From a checkpoint of a small encoder-decoder audio transcriber.
Model: log mel input, encoder arch jasper, encoder activation relu, encoder depths [2, 3, 4, 2], encoder widths [96, 112, 144, 176], decoder width 192, decoder layers 10, decoder norm rmsnorm.
Training: 3400 steps, batches of 64.
Data: 26041 training examples, 8.4 epochs.
Rows from block 3 of the audio encoder of a small encoder-decoder audio transcriber, named by matrix and row number. Rows with one number belong to one channel. Each number is 500 + 40 x the weight over its row's rms, rounded and kept within 0 to 999. All counts start at 0. Numbers have three digits each. After the name is the row's rms in percent of the matrix's.
After each channel's rows are labels from the 100 clips, of 14976, where the channel reaches its highest value: "strongest on" is what is common among them. Only what is clearly more common there than usual is listed. The data: short made-up English sentences, spoken by a formant synthesiser in many voices.
# convs0: first width-11 conv (encoder.blocks.3.convs.0.weight, 112x112x11, each kernel summed), inputs 0-37
# convs1: second width-11 conv (encoder.blocks.3.convs.1.weight, 112x112x11, transposed, each kernel summed), outputs 0-37

convs0.36 107:472479460495525488492414509520473450501452429482469523498412464510500499481550507474452530466549509482531489503478
convs1.36 101:501438524496481534492535481526497475529583533546502577484559560458561519534463505503458475544539531473455482482505
strongest on: number of words: 4; sentence kind: request

convs0.60 092:449520511554481540469477460498509432550528445519468529477493444483505416521480479505463547519480506463476575509489
convs1.60 108:521534479533499534467478464520407488502526506466455482504429493462445480518464468480492478479514477490418561404461
strongest on: /w/; /ɑ/; "watched"; /tʃ/

convs0.50 111:442495553522524524586528471503479459494512514488463542546498438543501549485496481563488558524514500546455532478479
convs1.50 092:520499472467475546521495518541524540480472542493471511493506482515520525496478639476427508467478535563518530415468
strongest on: /aɪ/; /m/; "my"

convs0.16 109:545526486496459482459449491479503482472439437537463525495548484477552412495458488481580616492454495515536463506494
convs1.16 107:484502555502529505447480472477552535580463523439484473556387474491460479432415474495519470487512539489445501553599
strongest on: sentence kind: question; /v/; "every"; "where"

convs0.7 099:383509543479533498500448438488517482584560509508489480478487435510505526502502470400476429500446499498494578502475
convs1.7 089:534448451463441544478514559491510535451508535501490490433526507414473496464569498537448467471539434506437534439467
strongest on: /eɪ/; "her"

convs0.24 107:489502493477455520479448512481481512485599528521472460463472514483582456468527508503553471517510499578543510536500
convs1.24 082:539525488485497494523536584472545550527473472525525565551496459517485468534510552526487528489490475457452493491521
strongest on: /k/; /aʊ/; "our"

convs0.110 114:447524524537536496464564523524543547469548544544583555509558525528466509502535500492558491586532516502487465513497
convs1.110 106:510474513548532527596546488564494527493447490469449494458580602540509522540504504511491519476454484527457507497489
strongest on: /s/; number of words: 4; "who"

convs0.47 115:471467482481552464524552492526511526404479590499520462495596482492445573503533479533547509504474514528490494520534
convs1.47 121:524475488485465482532546547383462563531452422482520441518425478493484513541512491523528491464480500531514523446466
strongest on: "me"; "please"

convs0.1 085:571486485487518500483496478491533490422497552483520505449546400453605473507502506490547549439458503491468534534499
convs1.1 114:488487503469522476513507450431471492512502456458525481521445535515392558551486518437420432535480474489486507458543
strongest on: /eɪ/; sentence kind: request; number of words: 3; "take"

convs0.15 095:536533528478474487461500504504480455518474505557540441518481454493568475543461486464491545477400497510485500523481
convs1.15 092:444457485419483527580499457434517495474536485458544541441491510496522393436524510474494424512482501430537443535487
strongest on: /ɛ/; /z/; "is"; "where"

convs0.65 083:465484540523521483556503486524558522482504431514534605523603481513566490486527512531562572487484504507496520560526
convs1.65 070:434478532503486472519578517530518516537516492501546484433489468401528439496616462563576466498472481488488541518481
strongest on: "that"

convs0.49 120:543495481517535480502552526501513461481442466546445539517479379473533426530516492569443553460516508503491514477494
convs1.49 111:452445548465495477498452410451491445467524476458482492483438523468452548516432533417482485522530463538496470491441
strongest on: number of words: 4; "is"; "my"; white noise

convs0.21 099:498515523555513506480490496493493544523486513451529510541515474487504466447547473534454571537505497497496495482525
convs1.21 081:461508424498504459506484459529497511549541491574467506499509504498548502523512487454545526551469474584457572473489
strongest on: /aɪ/; /m/; "my"

convs0.94 097:474532484499482546432466518483473466646457468482499436514506519537509443519545511514489502430537509560476488484520
convs1.94 111:481446513514519453464465459432574488422483536457509560559462429449483488504481522526451471529515510479524466457499
strongest on: /z/; number of words: 4; "is"; "a"

convs0.34 087:498513497507438520441440495529478479553473485544406530462487475533466486513576535519520579533512487489565483524501
convs1.34 101:583466555547498559472529514519529519481556542461541477518501554496538504519469506488535500525492519485488473515510
strongest on: "he"; number of words: 3

convs0.33 111:423522504502502465475452495504523455509411411536444549530556524500511412534446451548588580549493501551477472509509
convs1.33 103:485489483539434526490474485496495458491448537476471446415477455475481492421520505499605478470518557482443483632498
strongest on: "that"; /æ/; /ð/; number of words: 4

convs0.71 085:511468462520494507474478514497516499476442409467437564513475463524513442470479490487455506479574516441448469487474
convs1.71 104:459557493490445464455508444554457477503533485507470453471526496535520509440515486425438478506526445519507465454506
strongest on: "is"

convs0.52 111:491508500505542526521508515520521452501542467521493522489529492512461442519445492455492505483537503542514488464484
convs1.52 110:441500494566489431527459570483450455437477473490506478485521501494532463532546488505492464495504462497521492502492
strongest on: /oʊ/; "show"; "me"; sentence kind: request

convs0.45 083:414448474447576435498571507488513490538465588478407496487505395457471447477473495579480514493507501493554474498494
convs1.45 122:522494536488482595521462485535471427444387473507476468490532544471442495471494524497511540481560574549523509537483
strongest on: /aɪ/; /m/; "my"; white noise

convs0.77 111:546498460479528487433477489478494419486434473517442474441516414454503440472426465492513486523516510541464527479493
convs1.77 128:485542506498505475498453452573427474446490523541435477476467505501449478499448592473519501534541449508540529530529
strongest on: number of words: 3

convs0.37 110:460514519515451498442487477475549516426584490487515485530507497521500525518519501457475469542489504579549506494507
convs1.37 091:501529497495562432529536479610551476551493528574514598548519505526474493549473494515473503502456445427463554458422
strongest on: /z/; "his"; sentence kind: question; "where"

convs0.74 104:506547522509390496463475452493475511471529487487427432517502479528536569480544468433459451553542499560509531468510
convs1.74 105:428505475474506586508494480498518544502530515495468528529456443516508564508465509565495548451465528475474533509613
strongest on: "he"; "sang"; /ŋ/; number of words: 3

convs0.78 105:516445535514505500498447477497498474395508489466444517432489427522479531475490482561546590558457502476506511496499
convs1.78 103:471562430504487536486499452557454557500492451563446500494481503542483513546473468464497449463553515504420510506504
strongest on: /dʒ/; "orange"

convs0.59 090:522483511509547461600539515481489505508609569462514471507498480466402552534421510491442471438488498486517540545503
convs1.59 070:511538477472485493530505574551459481456463461510507470522418488528568525434486487499458492487492457516518479416466
strongest on: /k/; /ɝ/; /p/; /tʃ/

convs0.92 101:442525458509506483379438478479499500514396491506531464594486496498523458530439465449524480509463497518518463496486
convs1.92 100:462449499468534528435496487495511519464552523444511495499469495494431486475535439529499397530541514433499511475438
strongest on: number of words: 4; "this"

convs0.11 092:518523472478496526516484524522522420569503597561471578509465479454473450561424529444450505460509509504567480462498
convs1.11 117:450493544495578476506482484451515464481571473446488463564522576475491529546471484517504500564510523484553494477580
strongest on: /ɪ/; /z/; /h/; "his"

convs0.20 096:452500452547436497415536526481494472504467513509451457468506498432564448465561520574541518462491500512497457499481
convs1.20 099:448460499550527511487513495467534506518447455493524525505532523544507462483520584460517514455551534474511517675569
strongest on: /i/; /v/; "every"

convs0.8 096:503519550516473470457545447473471505453510547459402439484501479495473440472454518417512499514586504479514537466499
convs1.8 096:509501526458449461413504469635485489533551540545449445510509486442581505460500601547496524528464458528540461540468
strongest on: /ɛ/

convs0.95 105:531482496512499448569543518528518515409487510501493492534502485552539479456497467513532462611427501423482518473499
convs1.95 105:491476419475475542460484477467528513550422446545458522515477498510494529568470462505533554446543544536503529464472
strongest on: /w/; number of words: 4; sentence kind: question; "where"

convs0.29 106:480495499518466459491493474490485479354580449525471511464437540468450397474431503443505490476562490465578493486500
convs1.29 103:559454494525459500560471538526495473525461491443487450505552481549554553565459556504558464457514480505466499444435
strongest on: /ɛ/; number of words: 4; sentence kind: question; "where"

convs0.46 096:543485472529499461442503473506485426477514496513497453477524533462527493492435471407493537549496495527505466493478
convs1.46 085:500463517488515448514518517458525503477443495461538414526495522551498526473488476534482518466421462464470525454548
strongest on: number of words: 4; "this"; "sister"

convs0.87 108:539499519535524512495485523482487484524533446523486506435537511496487430496469511529515496587474503416484523518526
convs1.87 092:527573508484485526503476443489519557504504464537421467537514487544510483468499380481542575521534552520551485514428
strongest on: /z/; "is"; "where"; "very"

convs0.62 086:522527489492511487501468507479548506570557471521515473516473485502481576511471508494526482457525511491467531537515
convs1.62 087:462465446488533535476543481526435526469502429434475519487532490470450512497525475488427482444481498458493518420510
strongest on: /eɪ/; sentence kind: request; "take"; number of words: 3

convs0.82 086:505489499501500536543623526510489483460434491507435598542520421509585498587457495566538464458506493530535535482518
convs1.82 093:554438529536476492498513547460555494500476525504519475433507507498494535472581500497545583513505568480575448592420
strongest on: /z/; /w/; "was"; "is"

convs0.27 098:467472506441483517491417463494461435548574515495437464477529512497543459469448530419528476474537483418477538517479
convs1.27 109:586491513500470530533536500508553533456488548396520461483471462468463491541528480541466557500545495525580455468491
strongest on: "where"

convs0.66 116:451479540484482536490457502499477437545562477500412482461429435468417420490526520449511447504540503487516557477497
convs1.66 133:543531540497469461504468565547504474500523537546531553514507527545528520575455523554480522538476493467460454481592
strongest on: /w/; number of words: 4; sentence kind: question; "where"

convs0.70 084:577479524480437534463496526519444545379547461496408514488489472484464472506495492411455462515590497515539540479505
convs1.70 088:428544462502535448522504539556490545539487486535501524453488489519498492498495531534464477520524480508501490514518
strongest on: /ɛ/; "every"; "there"

convs0.85 099:472475521497445473428548479484486442465532499481510464470531517539442450516415521502467501543536506544526508497492
convs1.85 157:464491488453519477437528483432509500459532490431471473499493543504526558520436616470417459532482455433499482461519
strongest on: number of words: 3

convs0.42 120:426483501465479437468557481492495534435538478476445561469475453523494492524455486452414484493630488489440479490507
convs1.42 119:532495471505496463492509513479510479500488572508448424492445503488476477495529523517440487498461488513537439543485
strongest on: /ɛ/; /w/; number of words: 4; sentence kind: question

convs0.93 088:495460560485476505516460488487497562495545410538550553502439481505528547530487495477491493491499502528476515543531
convs1.93 111:519479507513465462458504520435457464505499524473482495569507483516426553575475478513555470516490539433512519472421
strongest on: /k/; /s/; "likes"; "works"

convs0.102 084:507488531456433517530453509488466496526558528573468512491461478457550449546384538496503510544454496551503561454499
convs1.102 066:553547469510498515485468549448537514521449511472524493493467506547486490484477572463496502529508507393535539500565
strongest on: /z/; "his"; "the"

convs0.57 096:489495481574559506473512502521538580537608475495514543563498482547451497488560524429469518604516506438471483542504
convs1.57 099:447559520513530526480534479570424473540461546616511537439545469461511446497580504528463485432441534535480547502449
strongest on: /s/; /ɝ/; "works"

convs0.18 104:457438513519455486500543495510510567479558563530443567478524501483568478457537490516475542519586498486418483487510
convs1.18 087:528506474490535501444524499591484454574426497438492467511542413469529485498516526484475419458475468460519457479418
strongest on: sentence kind: question; "where"; "is"

convs0.68 095:507501563468445499534459510478518581510559478551447549547447459540525473486478497444482470565486502498542489533500
convs1.68 073:519552498549542490458474483611523505520522546432574557477532500471455521450473514533504484462534470486509528414410
strongest on: sentence kind: question; /dʒ/; "who"; clipping

convs0.58 068:491494515475509525466448493488470421482491539509488642475542441504443541554451498515525550487475512521486545546499
convs1.58 070:462570532566469483525449504504515582487511398489551514519455493510476436468472437535513443501468527449506439425481
strongest on: /ɪ/; /z/; "is"; number of words: 4

convs0.98 098:470431497505519446451502477488516546455495459559466447524479455473534495521508475518481542505452496390442539506485
convs1.98 084:422437491475555560459480435508468452487433460458508592468500544504501593524463513506511431447452501523424486485478
strongest on: /eɪ/; "later"

convs0.55 106:509457497486495490656496497500487473463453430504440497553439452489565454509503483492464583490470501491565498493463
convs1.55 086:453506545486485508415462532463507455563524480467496519483517506506537539479474620531536497532561455540473522500509
strongest on: "is"

convs0.109 084:537555515467535534511433487500487545542555545443570418519506486505448471502521488473486505564450502463496589498508
convs1.109 125:485426530489489422385516451585463499484612539446516508511556495488488594502474524542430436460467488551494494443480
strongest on: /eɪ/; number of words: 3; white noise

convs0.89 105:418451499496514484474457495476469449542513500555429535468479456490559420488413461497445559471532488519504465444488
convs1.89 086:576485545555479414416465476532465541452529506511545450455516536475511499528561490478529465544520529487459417504526
strongest on: /k/; sentence kind: request; "take"; number of words: 3

convs0.17 112:485474485506476477479473457500483499492468485485467529475453484457499465499467493592438543588520496611506475487522
convs1.17 090:501523501514460498468499534539475479501528576561490463445488483539529459542466450518479558512525558496542546506505
strongest on: sentence kind: request